python train.py --train_examples=39062 --n_mels=64 --encoder_mlp_ratio=4 --encoder_fused_qkv=false --encoder_num_experts=16 --encoder_expert_mlp_ratio=1 --fusion_encoder_norm_position="pre" --fusion_encoder_qk_norm=false --beta1=0.9 --final_lr_fraction=0.01
Rows from block 4 of the audio encoder, named by matrix and row number. Each number is 128 + 24 x the weight over its row's rms, rounded and kept within 0 to 255. All counts start at 0. Numbers have three digits each. After the name is the row's rms in percent of the matrix's.
# fc2: MLP down (encoder.blocks.4.mlp.fc2.weight, 192x768), inputs 688-767
fc2.4 097:160108125129122127136091157146136113132142116081142143150114152120130101093115120099131166138148146138141130133147126114150098131126097107136109112140128148081099120141141096094132103120127121122084135118111172146134115133117106133161150142
fc2.5 097:168123126110109148134109074088138088102121129086115173121099165104115145111113112165175138141075069135119117161107107128093125103149141119130141148168160124171131097136131161142135152120131158133109145109139094136122152105156145116101142118
fc2.6 100:121093108089123141144133136163172158159093107094136174114114130141106113114117112158082077075085134114140124136137113174111131109149107158105145119141087137092125130187088118126105118132136115105089149145099083092125136129132124106122137092
fc2.7 100:143069105150123135084119120117113115119110135122143130144096119093100109132152112120160150096143109104165176086121061111137118109117117124136113155133125141140114155095111116127165123169075127126157118155121131139095173133120150136111125120
fc2.8 092:171169140127093107110110150118138116095150135107117145137114191117123139151124139138126143175142148145134113152116141119141115113136165105109092128094144140107169140121115135133114136127139124083143086141159130190138050125125155140150139106
fc2.9 108:150154116130104121156143113136182117126134143139116144138139110131114128149146118081147192107120161105133130155138129118140155183126104151173112105155113124130136130140139096129166108102089174108120123119092149151093114098126165154097118145
fc2.10 100:132090138112151165111111152101149075168117141133140138178107132115104111123153096093117084122168088159148148115168137126171127098123142095121132136114104128132105126086121082115112135141176106153134085125134093108144135142148158106159136143
fc2.11 113:107091123114128110136134125123133117153141082125102106123150155132134117136116160191103136135118151099090150130112144140110127138130142118146162106138116157104108115153130119114129051141111103161131137135166120125125102156151064118143137116
fc2.12 091:102113155163152114129107131114124117139104161100150149146167127127140141130114126120168057140164090145148156128137086133127066119124106162110193137140091123153092078147088125150129126168144169146136126138082106136133133151126105131198167130
fc2.13 095:112151128149113103130121139126143129184099155161100142123129099143117118127119139125136139134107125169108107138119121091130130115143138131114128108090123154153154121122132101122068120152158112159111079090103137097138123133127099152142088114
fc2.14 097:104167124121129096151143073122106128117139129098115126149124110152107098128127133084110141126123115139155132129126172116159156108084123127131142105103157133149130129157152147169162128082091158109073100132097159110105119123082152109137119112
fc2.15 099:137176129140091123118138159114135126150174102130158121087096127116147118113117134126105142127112113128146105101118142138139191114143145101141145112101176105156101116112135095126136139170125147141110126124115088107149165072135065169094129125
fc2.16 105:148128118123105152130099157110135114128130114171107129124153166074109129115130159141114123147143152151105137157120143091132092162070126125146125135096157097119105075137146127132111119114124095127129113131118101146137140129097148172169143064
fc2.17 094:177089132079126131084146099103124139133083141148139168119110147143095096132152114089167130138137124114179143113125140108110117125119116132125138144156142121138101159115121155137166154136089124139120116162131137084116146111108126128094129102
fc2.18 104:128121162112139145129153115121113125136116151117141125115136114127116169159095126098108130081075102138074155125133124137122148111140114173127111109193089108155135114138177159141108100135145166135160145129094127094165138133116107114122111120
fc2.19 092:087120093134124128110127108132151087119118137144140123117119097161146142133115117105160113127110117134135124103135122136143141117107166132112139115135106126169143152140143137068111130135118087082101081165128112079112120117104098172127117108
fc2.20 098:120126140127140125112116123131152122104121093136113160092163134089102092085140136134120091162174165100115097123149126143140166128164155142135139130125151125143083110117076112086115129098144141138111140143082142120086148081094169139132114134
fc2.21 092:136116139122060174112129163132166089105125120111127123133127165106141088114126102129141135120154139151163110148139103154116150134099161125121130076182143091139129130133119109131145132118176128141116127126104105138116137118092150130138112141
fc2.22 099:091103132093105139133117109142088129093094115146114134160118179138162138136117132127142079101154108173184101164126112148156106131145128166112118190138107129120116086085112110152132141145141111129127087153148090114112145153132132149125139107
fc2.23 097:097165120124121139085131153145100117126072126166153136151098110111124119129145137108157123114167162126158118137111132124093102095093079114114128161146145122143100125144138106158108120142147090143119103139095118208138166113122133102120115091
fc2.24 098:123084139111159134137117109141090121148109126111143139149156087121126116119118148125077096111095133121143107123112134125103164101107110161135115148164130120108107114144122130123120131133086151116090143129094130151149138127097117112129103085
fc2.25 105:118123095123114138099161117132149132136140108138124131075105163127147109133092109159075140152140154152136100152100158150084127138139158172116165167144136087059109060132134108139125118152136149150129142143126115150136148124121169096125144155
fc2.26 093:157158162146121105151126146125101098116113118142132127103132147119111155098107113089102157124103124149070106095094121108138109148148094128141135116158117127119134124116136126129090113107150126137153168095117137129105121095128109154118142131
fc2.27 105:131135145145182138107188171117167104138105136131158118105100113127160125127124091153128118103102110138139124180150150124100126135092129154100145150108114132099076153137123111121189155124142110159140111099147106137149180143126176126176167105
fc2.28 090:081111136112124115113105127126145117111125171119121106129121133140156101144167113123154105131161118139114152115135135148147108174131149128089137165117139157088136132141107113126168113167158103126150092138120124152127127069125119149146141144
fc2.29 098:089096110127126145115132088161142114111120153128128130108111146123176116129134117127111072125092128179181115152166130147134099109144102140123076152116072150102112122129101122105091121122145136142111153145112126140123116081112077131111125145
fc2.30 093:095139122138151124146143128136121111116127116144143149142104168125137171130162149150131113142125145138104140142130117127093123116098130134139116101156103111113073130143109083118137118133120138166122114108137150120144102112106127124109117086
fc2.31 106:138122159113134114080150081127115120131187116148146081127121140117166127111152165153145148130136154092114110127143163168130120108087124160115137138141154108130091118153163124121134129133151180128127148102119139127103147132090127166169148120
fc2.32 096:143126111145127138116140124139118187103137165156133160141108101139142159134088175139110113085122134126190101150119118113159123138158112139143113160096129156148148113119121118120145106116095111122101138188128121155147133113126159091113144112
fc2.33 086:143114137132122101160121140126118132136118130148144125130122107115177143139116114187115142096149148160136105182151149079171105141153115119157155104086174092123135096151149074128163116126107151108107125095141152135126134093102142108130134122
fc2.34 094:096133118124145082175153077110139148112129133136143147124097106144096117111116178173138126118156157117161092126140120148090154122176126112131153150152128163136123167115080141107124108136146128161107156122077134136101141116140137121124099149
fc2.35 084:129116123109116127113121149116145146134118138103168123118168128114141140134152125141116139125144146167089125151074164184142088091158121102136150104130143129152150126146076167138126117093112144124127135128126146139122154118118105084117134139
fc2.36 108:108124139131134079105079111151128163131164128175136063114093170084100182137164097096144115162172140122146136121149103100133119133085129143070109121116119140106117096155136143168118126156149129136104132138118147128116135129077097164135126104
fc2.37 095:112144143138108109113121153102116129108158149121106135170103116162122177135158131074102094124147104161157146130097133148141150156125141153140120116123124137108130140085164097106145134126107131091109120104132109142118099087074151137128152137
fc2.38 094:097113157140161120113153061120141127100119123121086106106100111130131087136112136109169102128114115117101139064128157135136116115138114108132138116135127098150149154120155120126143113153121169082090145133101109136146146138113141156137122160
fc2.39 096:082092119129128086135125130126113109118139112141123105139179157138164123128119144122096123132125146185108082109151126078147114102115107151113094143098121129105115114117104134144106119130155140150115174148101117142121102113161139125129157115
fc2.40 102:150156159151110084137144122129151106185114105122117134122143132121127146121129143154138123141140158088075117181151093127122115153159127145093180112131148108146129121100121134144151109135129127148151113109136128150136120117132149128121138106
fc2.41 094:136131155139139131129160153145103127107130121142121114119160170089126166144124176146070154159108126162148102115129090089116110116096109135130149108082125142085127119136145135127110114109161122151143136121144162103161150144063115096130103155
fc2.42 105:161128119134164127126149177098117166150108133111157156093101142121184166124134084148153104123117107148147146106121153165134102151120152128150117147148112156146104171132070115157162090124137126175146128121166137129143138151146130110072167112
fc2.43 092:176118164124116123115122128156120117112115087112133119144051067139119124144147113087124149101155078087107119089095122141142173165134097130104095093190088090134128124163155125125147115124090174107129126147114132110137131135143109106120110136
fc2.44 103:185126124166095100108153138144082139169141146122123124113168159112138138103117149169147165107131134119123135138110108118145099120139126063105108180120156131134123117142085143121122131145130116134155115138145123124160138139173192093125142139
fc2.45 095:125092151158127170118131156149165162114122156126150109120106118127120116106155109130148155094149110150119140131139146108140074148132172126089128090123159130139139116092062166128106126185101142122141146097148111117141138177110119077136159117
fc2.46 109:104101127135102113107123114131127109195102114111135126121152134133169078098114120172102125087155119127115135123136148104135081127123131159140145134138130107103098101145113109110142138094134059132140111121176141168163129123086150130148138124
fc2.47 093:131124120147094093128123093133142144085109123179129125145159152122140170094132138186111138122128180152074126150099126112097078115164121110140125130118146150125111129100101091098145151151145121134138161113133143120129097112148134130120101143
fc2.48 103:157211132135130145140152102101095127134151120126122134132112117109138126135161139121167151147121105124094150154112124150107146124109087140118119112139160123129118109129137131138127096150137136123117140153113112111165137131106190101096090120
fc2.49 101:165125125149091097104113137101140096132161113108140125114161124146122095151123118128141148143116144100133138145142094104120113138155094116144108113129138122139116128110151073127095144118138152121129125103145157161136161126129115127119084097
fc2.50 094:154123127110125084111079109142135159137123153088121100122154104123074116089102074117181204147096113127133139112138120098138151169150121130151142138137139144147143112156145119144074120109082166156098111153146156129092145120130162105108146137
fc2.51 105:173137112180139143148137089089107128129110147150134110117141152140104126146124123102150141101150154135109086154106123147087162122090117128136112160135131087155113105125117112123165129150101154115110184117119140143152121146115145123107103122
fc2.52 094:141127149117134074135128135099128110112142133135126148171150142145098107124143128100152136108156141112093096140137141120112165125096114106160109108099189131168134183162131148124124128128089123118116137118110163178142125152129165090123106131
fc2.53 094:151148118115130134166189155089132149123111134132125182106135094119144100169118128167143127129131124129121115154127100163145142133141172135166089166131075108102156124071130090160126145132129160133141152152133121112127105125139119127129128145
fc2.54 089:119150167143151129143193154136143126151116120130121181133109128145165157125127090135102141152111130173135071095153113138126105149119132124115104119097111169146115118100121143156210132156140109142153081089108108091145149104128150106147128119
fc2.55 099:125113160164133092144068117131124134122086163145120077142122115141100129118109137139095138161149124117145088104119152098146161126132135098134111126107168154126147136116161197151082083114135138157181116128136157118123109129151115098109115102
fc2.56 110:106116116141141134107134117131128168147106086107130168122105092114161124141156147168108084107122180169125131112134129155109145116134150172117133100118089132113098131128141125100164139117130109121086109123099130132133135177148163091137124128
fc2.57 098:119121113124118138118148184157156164166104123144146086121113130169107096105131146127103112102142130142152116146106141118128088131125141143117139159099121090117074116124105126178129099156137120123117108165154108116159134144115119143110141112
fc2.58 103:122138097131089137115165153109131113134132141113114167113133125118089173183166096110136177146125109133145134139100067141139164135159169155124136137118117153143145159123145106125191125091122147118115109134102141106150153107153116114124112145
fc2.59 113:137123135126193133123143128094090129143119139099133163149136126123118142120085109096128166142119116096154126163090163158153146135101115112137130181124126167134099145132054167137115124112105160137137120117150134142162158154127119099137119094
fc2.60 109:122111146142125138135134151126099084110141089132166096118104090144088113147104102085152088127098110114108122100130144190138076144181112130088097133131145123119153156096141127099180129099092109094132115110128128092142155110176150121128118148
fc2.61 112:092132127135161139102170183071151115154123151139121120149142166133087152153117136149118120164187160136125148126127161112137102116133163163177105134123159135151150142083124075118115113169150116156156106144150089074130098115134078119168130174
fc2.62 117:120108166119134133157087137142124133129092109122117122123142154155105099154131104131076134129095102118073119128148129095088177127144094119110109092133141105120154185135134132072083088099121147148130174097160169087137132130147076100124142149
fc2.63 096:104153119132129115101154156127144141115097163089132147129112106144129156161151132097117106136099124125133150088142161146125145114114099157135082129130141165143120167096144144110109121123146131132133121105132153147127128126100130167120125126
fc2.64 097:136106166150119113152075124122106079118119117118119155141140125074092132121146109126129149155118121141109133136145121082129121146140137141137154111136138153115102127133174107139117160115130138120119095145140151145112149143120160141154113152
fc2.65 087:110168121168113142145094094132161164120115112101109126145085116121108133174171122148119111152149127156166111119104135098120110143131152158131128149103053160121153131129184103119096090140111160172157142141102116169125154158138151095156146165
fc2.66 113:166160150147092098129081125141117137099132171147139184128134115122082174165115142133124204108098122118099122140113112103147150132144126101099120105125143130110168135141103145154126152101090137115127115126188138106137100159132159142126110112
fc2.67 101:163101095153117111161105102121126110106136135094109152126162156110109137152149155125131106133106172141103105158153106105153129104124128141088190126056174155116134137115120158125075127122156129115162103118133125130099132144147176120130147107
fc2.68 100:117104143148143113113120097160131154106122157097113135133077123168129140096152104171141109150117132079140125112100109117155139162174110117154149156131150094109163151126098104154118143113138117106084127116167113139124156151147169134141077135
fc2.69 107:129172154130099130129111167108117146114149128132143090106142106144139140115126134125101173103119150120104136138110153167111104134146096181128158140128082142093125117152099070103127111108149105147129148102134144134116119126184124157131134122
fc2.70 094:064093149136140178122112106099170092140120104172163110132135129132126110122098149117096088140124097119076165183157171100145109131106121163150136134131148133175086124137145101092153115127157122183098152108155100124133122159164133129127130104
fc2.71 100:149127122142167130108137128117115137100131138158106107145120147117142102104124130122165128170105137155126096112113101087143137125106137113171117100111176126149146110085085144136145085136139148120129124133102124086083136149140117135103138121
fc2.72 093:168128123150142129140125101112107077078074136149113154159123103105085147127083143144133175127136158126102114118069150080149135146163144083162098102113196118119189122158159084109129127092146125101128134161111146137146128108145126099146109126
fc2.73 097:107161135104147138124127124156126136119146141142129145082132167128161136129125122164124101124100138098119133132116115127143169121116112115158139148152112125119115116106151124144063110115130147177121112148170153117130140078141101117111097111
fc2.74 095:145146139138128125108085136139128160123146157097115092158128162147135099129143121155124160113128153147171147195122164094100067139127114106137172153089141132082120063150147139125129096106134102134130100107138109155151163105094195145156078157
fc2.75 106:133149105117112143111155143138122111119139128135106132156126141105114141144093133179130104116147131148122147113141122163147142126143131147086125165158145110163122121141116109109149137117131118120085107117096119177124133135149127098103108112
fc2.76 107:135154121155137120136150084169160161118158126102163122124115091132117139130126125096101151114086092093203149113131118186136118166139124150089121168127078146100153135120109089108151168096107092126209095158128133119131138147116107190133120162
fc2.77 099:145118116129142136161116147100128115148154156139124110117118154136157127117146168158139192138096139127132106119069157154119108136142131121140125112123152163122118170141078122122142114122109148105150159109139124101150066113125177111106119115
fc2.78 101:106164117112097109132130182133122160145153125143140117158127132156075090138130132102161172122118127116074147151130140106175146144102114102127140128177132132114118114156118144105136104104088092114158082145133148106096071112088171094097104131
fc2.79 094:127145144141137113131075108112141096132138102145116096127080144076144102125120122120101154126145186102075142135085085137117151163113143120107108128151158147140129113124132121111041147116084131165138132096098172136123160121111119107108126083
fc2.80 097:154168124124132158097160105129122143113132135098127128121127134185115121109153111130146132122082141135106101163134123104108133143122125146124122153101147152116169110154133115123131124122126140142136179137119102124147116116115111068116126105
fc2.81 094:163120119134129136120100114168143143102121110108098117112147145155154154108145116142181058116150117146126125155139131113130137097192106113134118143117154119105166086120162118122108149116157151127136107134135135142137151163125158120119090119
fc2.82 112:100127108109139125126141127138107145143153155096171170147092078111126148101173143105105117116133137135130106119128137100139116105064151132181150099131125154105087162130126103126134123123112128115103139141099123087127156116081166115150117117
fc2.83 097:094103136164122139141170151111115076109115141089143129121147097123130132141111104144131070103091159134092147114105118139120168115097134128187095110160114133103105158128161074158141091116106139110125119137128164153137135097120184128125164137
fc2.84 092:101146115122113126133146118096160148144148169159154113154130120095156138132150160175081089106124115136134100159088143150159108137102141120150189116110112130143112131150196147127116176119122102155121110140124102147120140136132148093125116118
fc2.85 100:137104107164111162152126176155149153116129150122110110124159156090158135123161131131127129160137153165139110164126116123121084123070105135097168134100175162126109109157121129107192149130162112106140110115135118157118127170131176075126141111
fc2.86 103:154112141118118109126158109112128149135105144161113170098101119138156112140131057104133130140177108150205090116116135142150065077145154127125105149134140112125137076135151108127110108110150145110118142139096112143128119125142132103138145133
fc2.87 106:113123126103136105124141125117130128115153156116123130133089124126113127153114112116123152093082144123111108094158117199146131162102128092132110094167102109132125191156110180121155107062068149102111148147136140147136109103109182127134086129
fc2.88 104:179174147116133114122137140111101112114124135184124109140152124131123101132120121125106190123104133137122180147109149126142164109118102108113113128106180131112171137137081132125118136143155173135155128158139147139120117122135152122102110120
fc2.89 103:138175133129138116123077206177126197117118155120179132144115119113154183096183176166151140139162143121187102109146147110149101106111088136121120163117137137157168096101071133140122107126136101120143116148117109116143119119113169143142137150
fc2.90 104:163169106165113110153109124103124142082144127096126119102119072146082118148136166161115166106083150091133108073133114157094195129141136107134102081173115144133123164150123140103092104132099130165093121117158148078134117145147117125117100114
fc2.91 098:122096150093129149133159161129188117133113139101101146114103100143143112141072113128111089102139081108110122151145134156119154121114120159121126134146090127116127153157141124097129151106108129099110137132164127148157113114129129115146145118
fc2.92 107:110122101112135129151082118135149120161131132128104136128123129135158132134154131150133126100133120149090124162126125104126094140129163147115172123058130130095139077127157119122107125138114121125138145124167140148155131127142171126140147100
fc2.93 098:106124143169129117146126084137143113127128103077137165148131127146101087121133122110135171140084163106147122121119114182123101139143141155169123093129136079138129171146135075073167150133093126119109126139137112101104134159111147091111122112
fc2.94 096:147099109124097129159127106139121081113145138128088147137127113120126116111118118117103168116157155112138085160093123151121141112132120150125122091144202104110093136162149101105176120114103139118103123126082138110115101111122180131145132140
fc2.95 090:155121128113115101119116133136157127123112128118140103110127140101115102143137136117102124130133121134089102172120150100162115164129115168111137129133126110090142103115151106128133118119145129136139130126105128142086071136112158123123158109
fc2.96 094:168107155145156156138159109107114135137096142167101116164136147164161144092164141130135132124110151109121109152143163142129138099181161109142108150146116141111107131087088144131142137136126128117119152117144106101157106130086100092087099101
fc2.97 124:069159126132119110108111125147116085144162126123153108146094148120181099122129141131149060141093106134123155095150124107118099129135098066099137139119120139106122094165125115115056125127155100116129093134146088143105116145121107152127148130
fc2.98 101:114117110157116112132122126139104161113094089129125110131088173124104135105155157165161104155165176158148124188136159115151102116127117136107119158132135144170148119163101171139118129125090130106118120134140097140099128082140175107106142093
fc2.99 101:157125105126117138145132173125137129124142118140125103130073128141132097141160160130114156116130127113087126122104122147148145108134140136156126119126151104147139152155124128105176140138111132133164074093175153133121083110173152166122104151
fc2.100 090:140131139130105124136140120160165164128128142094139154128110111118187114118127120167105144114154101106134135170112119141139087114152137151100207162135114114130128074136140127139141116125122152161136137120098123166099175159138123143154109127
fc2.101 107:143120111126139147119091139156114126111154132126122076102153068090118137144153125112123167139119045104112141091139126117100148135140129106123117085116128152095143098120148126140064104154109144112121087171095158094086131127114106093110126154
fc2.102 096:090134114140160144117166119171108171157137114105102122127189113128174105133119162144110133129142155129101114140114135098088129156176101072131145133111086127141134130170130128119140077099111132145116135096135133122130165122126080129151123135
fc2.103 093:147049123105126116119114133139124171116115111086127129138129160104130116135147135155104158109149102152136113154092159150160091163132121152142144107117165110112140110139121128151141088127134107128107147095141172200160133136106127088119129164
fc2.104 092:124162095102142144114133161140125097101127131119117129106085105189120139132147126150127126132094132141116140115105112131156115157155146109117097147105151148110170085123135097122168128143143110138130128105119099136142082120085163154110141160
fc2.105 109:136126127144133150134138163127090130086128129141114099108144136119060116114163119080135126124123059113146137145143116151148171099130132109128074128147123131130109159070126105123144137152104154119151129131088121151099140173126099142128125176
fc2.106 106:137139103111137123114157132163121097107129155095155164137114100088128099132107118144136160160127105097149102121129116144156098137129173144137120121138152103147075147092138120110174151133139156140113138096157117116144149112103170129104117108
fc2.107 092:099099123104149132149138113127142103150157109132150146122146094151114135147113128152162077158117151162162124091146129151114111097143126107126099153117060128108143161139142087144078104134141134140134107135123128141146130155143082141132153116
fc2.108 100:163110111140129130116116180097127151079137150094132138122100125127131139159144128087116119115133101135129131126155099152120152143114131107112126139122131141141126127095127147090130118127095136101123098138102113158156174147115098094190134183
fc2.109 099:075170102109134153161182112122120126122120161118149098134099108130136128124159104117119122065115178131119123111114090137120170094092109161107113106148076104104178123101176144124107157108151096160122152120105076133123122128082117148095137148
fc2.110 097:157110160114104124130128125154159199086129092151121138087139156126123138135118089082099155146119119136172138157152115078090100115097145129092163173153123119118100115128107131149107146105112125128106120135114131150110156125116134081097141104
fc2.111 108:063112107159122137116138139108139139087114143159151135114070089150186124113140169125147065175189151158143161112099121123100084103082135134109137162136101135152115106105117137141130133150160119157142126139116101124147134112109103118146139122
fc2.112 099:132119134162149136112131083100131094132151164106132138143146147144122148137118149098134151100125139098125154102134108117132130112144138146134101123128079119183145129113198152151140104107115152156092136123079154104116176131151100147145121075
fc2.113 097:169148132139125094161102107149143097094165125116124197110124118111154123149095124109136128136139099120209124117130169099114150101167139111108110163133120151112140124142124150120120136116144141100099111116148143095107139150116125127151150113
fc2.114 102:183128154096075128130129123109111109109124126107119107118184170124160105097138151161133077106181116144090134184158123110151093097151112106099114201075177122126117128128127121111137087131119122101113064133131079149124118156161154147128115145
fc2.115 109:120118098139136128145228150114135088123113087100153157117110099161119129135096134132128081136137098148130109130064118162137113120154157132190092111182129114119137137106133102134198138143106136097126151125157119108173158103102159121131136158
fc2.116 091:132168125156140139108138132140104123142133132111063124155139147145131113125148090096098113130129142112166166091135133171168101119147176125147147168116123144141152130094115087145142120126137161160128152116145134121140139119113153139160146135
fc2.117 092:106152113170087083119109090173124092080163166177123144129120091075080159121116135088138126188127153158115119064123150097145113135112148160117130134128164082159178115157079113138101119155097137145149150159143093142144106125133118108100116112
fc2.118 094:098136095109078151137140117143137167131120119088145187098136066123102110125135129107122091144119105148110132126187179137145150070134136117149154118120127091129145116128125147150122123123104166123135167144093140154095108104083128122150158070
fc2.119 094:104109144100173132118114148111123151167127076143175112102117125145104140136134157119164135123106172117144148136125165115126151082134101150120131123084167136114111116123152116138102162129143155139111129138105099124129156124128089120126117069
fc2.120 099:155109129162135118161087132123107168140189156106134110132122156146099112110158114118152112113131101117181164118125118133072143139142105104121118159091093149122135117117141170131094113120127140177129119129105142133132116155125097100131174118
fc2.121 103:140110121104133130118078155148127152126123117158144121148158165114169182077097135122098149115150107130110112116167126123145116122113140118108115136135114122135125107111127152127104137123134081159129123109108113114127146121120089109123127132
fc2.122 100:105130135131140145128107104139146110086136129120137128118143142158129113127103130143125107125127155113130098142125154128139152135173121124145111078106126109094125143136112099142118155108161112124120152140153105111149124143116092132133095134
fc2.123 102:141104096140113121122132088086159125139144120107102103138100125094113141125138118138120179153100058108140154160119140147134114167162135161148143164149142134132111112128093063145174134139129147160139128101153154152128144119138153145126100119
fc2.124 100:118143132135171130141113101119152148127153135119118130151118142109102109108126117091109211131127140115164155146112121118127138142148168113179158138131136133150140132143175169121132121113096163111137114193106130142109125109141123081095114128
fc2.125 095:135155113124118181102096150135174155155137142156094144127146096139132135163119150146140163126118145146135141127136146088150104152119138128109158145101129087156155159138162146133116130126119108129159088120132110105128141104162108144110124166
fc2.126 091:124148102087135080134114117115141124160155150126107132129144121137081123118135120144147089115121102133129142154080135156090145134128125133114116116146105105128136122082142113155146152156131117126126114152154165110138121117125137110092115160
fc2.127 110:123131128118113159127164106121146104105126128093137189108141112108132130149146112108145138121114112157140142125092123191111133122121144121099128145185096086122106113155151110150170149137163167136139124125108110142154164099084136112121136142
fc2.128 099:146135124132127115149140100113096091109129137135117133098151075179111125128159167148121184130105145106073122179140148133131143129128097163116158111124151149121099097134113116147155144148110137116136131123149159119124121140130163110108119138
fc2.129 090:142114130120134117132122110110119109124154092143121113146109099113161127097114160139142126158133125153142131176113114100144136124116109131137123081138178116119117138174166092138135075137114144114115159125133180148121125107176060133105101162
fc2.130 096:107111118164132168155086168140150196106128103167131121096167200095110157110147143157111106114177125143123147162114129123152051130126152122120131128077172131136142122127146144120109163149137065115134112143126123137119135162119141109121142129
fc2.131 091:124141133122108137102161111126146144152160099143119104123119127066150126087098094097131176072090148098122118101131122147098161118102172104146139122147095115153154134151112123118153095116134142142133141082121154124126126119113111158140139167
fc2.132 095:091165119104124154128128144161138147152160126100107104151149108075108142151133163143112134116132149079095138135142117150131136079138122115100152100134060132101151163135108136138169144123128138098144136160154158142136129164134107144115144133
fc2.133 098:078173105132150169099177112124128134170094148101117148143094082140147169097090111128132115087119114137150145068128170170088099134100147121123151137137072153115137127129114152145140111137136125131134169106114107122162148153103083139108158134
fc2.134 101:076142125133103126133076174105128147099136112139111121133123119094098131148111130128111112098131138166094125101162175114158172102096144132123156064156101154145127116131156150133129111157122151168171112153168111097128133145109132135144159137
fc2.135 096:103149151149140122116130149120118189202118146114123124132151100116140147121127080101118106103111111138115164133147102145114162137158130115111118164160089101115116142109139129140076118107144140091122141116169134140159118173086066144119116133
fc2.136 100:152132140114129134144111141137129102125107067072121137126139135162128112120097146174107211094139130118104124115134160102137147134140096109159159123134154088085144156083121126120088117099117105096118120128170123099124122100149132120126157104
fc2.137 103:119132114132154189131134137116134175138147128133137152154120127123091098134133113095156086179122114131156132148134111110144118125090145100138158215118084121098109090099108148169131128152126146116130166120094126170131158148091158159111141101
fc2.138 091:142137123114148078108158135094096108087130118109130126121074087123129124129122166117148143133137131148132094101112124119112175134115093161167110101126102126128150157126139145135125116130146105093130142127087118127156140141111148110117161168
fc2.139 100:130142108125140094120100153152134047110099158126164105137118151116189136110096081110137088108100090132108114107130145084126097138146080091138154138135204179114124086083158100121114107121146119106167152122141128139145129122082101114160153173
fc2.140 103:119150167134132137131131144129113116164144128144162103118108148144126113144129101112107137148110136119107155153096189126094143182170131120149130142100119129144167175133097146081093099135152164122156111141160144120110098157127053110111128116
fc2.141 107:126122097128124133137123148127153130114142095101131115133118122115165136110122135218111131098138172127123120151137162097126098131115124136056151149103110120127123098137084127101128103166160126178152106135148109148158112132140135154155141109
fc2.142 110:119125135131133139109140109103123146149164147146146150141124178085098141121125151137084159124134189078135158135098133109124144083083154152149159160146133124074089105151105143134063156146119134131110149083099136112104140130102104139141127107
fc2.143 098:136113129106128145122106177131122125133186118119157150105166137143128112095147097121173114146167094118123131111130145126112099162124141094143072151123114132126085097139120116159129144105156119134133099107131129139129115127079136126123130174
fc2.144 097:096153100147100176125120121113120139137091134131136167124138096055136157100129141146087072105148099162128182123129136121151102126068132143124116167122112164136124074118107102122130133099139074110174145161129067114131118183065179151135126124
fc2.145 098:175159124096139140122152133096089078114112099130157136151149147120113107138125107154116181095126145151151145161127139119163117139184135131084147120119176090086143140101119185110138106099171139130071163128123148123107099110093159105095104125
fc2.146 093:132147115137141159140150119131100149117108150134124155145146133177144134121162132106128137136106154089137122183070097147125145117130138155133123128143138126105098127158088135121178138156093166134092128121117111154114153114188126114170152104
fc2.147 102:150088118144081118158141133122097166105105142125126116131161102131106125153144147136140176153100133107096119127136158121123172147137111096118156108172111112154104121139139122115139117124099143087115155122137144130156136136132163104153117140
fc2.148 094:089125118108137131141109159135142096127106145131134134092089144096153145152152159117135093129153110159118143153157105185132117133151181120112143152116160154129148118103121131113121133179114120097136095171080087124128107139097140171103155165
fc2.149 093:116143120136124102120115143123126085136141107132147079155129171136129115133126067082125103132190123150142129119112135101121125092114098122152112178166134104102130139116167161118118104145175131094100127157143132117139127133104061117113149125
fc2.150 106:120115141120132152117127120159104113119151100099119106066123148131126088148117095049121130096126105156134166087146130162116129145100089099126111101159110134111135165120171130170153126043146140126115102152148137090108134098083151139147119127
fc2.151 099:112115133136107160138118179135135149100121118137158114122139102109129141112103164142126112146093130135142131120100127082134122094106144160148106122110088138122139150110172185166141131111151132146121106126094109106115131136128097172141120133
fc2.152 101:139067134121154110175139081146150100145158141128118113111111108123102098103114149126161129136114110111123124090124142127128165098055111122102138096123141124166121177203149142136080133124099105092104115154099149145140136107156126081117137095
fc2.153 104:070113151125142095111085125095158132156125147152108080127113151128114112139101175145137102119164110138153148091147161102119066139138107122099148125112102137149116130131115095091141142180101086137120105152121092113106101168152139152135149174
fc2.154 103:116174132138120127145108100116156124097154145094094135121114102130143134127143136066104157131112151114137163098090082150143162124107160105143112084083116150153125180104199144109174148120119127097141079135125170111142092127144137148110088121
fc2.155 107:116109152143122093151108092119127160131122152163129105141121155137146157122122111119175106147147114103176106095143108087146136138132090144104125137103175149146153144165146169151087108160123121148118120134113111140143113127104068139120164143
fc2.156 094:136110086079124093146117094144157149152094108162153145124142147130147055131106135145109086138112132159158103206140145113102094119094085153120132121101151107100114125168128128117169140123161061104140093139103100142126126175120121118114145159
fc2.157 089:171118113159113118114123114124113148144087152119138092131142132121132137107111118118124124122145124118097140147086154123112096111147151116172103117108147118099136156158087151129138100150103150121132118169108179107146114142162097129127156091
fc2.158 152:090159129140106110137098122147133079128135112100103111126099093155166125134128143181149114106091129154093109123157147091114100146182141099077171084075104126108152133149131127122112110143142098132121099086147087124128118113169117144129148117
fc2.159 099:115174161171158138127142121138151127125118124098143119140104101126134112171118145086103083135141161090110172127115115162147147160138109104147149071154060157089165159124157072117122139134092117148122139113097155129161147121156105117138110129
fc2.160 125:185149140135118104131114142107113140103123158158099134135153131179107111155109117111143156159130131127145127093137141131138159084165146109117128110101116167181185159131107153122099113151096109137128092129116134124100136126171090101117130096
fc2.161 105:098162154142144158141154131113134154132136130169141102134119128114128140159132144108156128140119085140137144102118171179162150115139181110174132146133104150159154153120145131120138126125163094145179084112119136130134139144079103177145111149
fc2.162 095:119110092119150110129127129148119093140108146111152138130108115135131115119132111108115097114173136118114115100126134100106084110120133149109115116161141145118084152118156132118141150149114138103103112122104096181130090107133122084115184119
fc2.163 092:102136106129172146121151150089124150139128175183159153149165142167151131133151141140085156136103090114197156163120144137107155142154146123109159159115131129148141125161144127115125165103140149109118102135068128125126108133142104094125078151
fc2.164 088:124133102135146092108114165129105132117114118110144148130132118126099123114142130111114071169139102114095085139156081096144092133122147144150121167110193098119149118149095129141146135132135128114137141099116117110135151104104173141161128133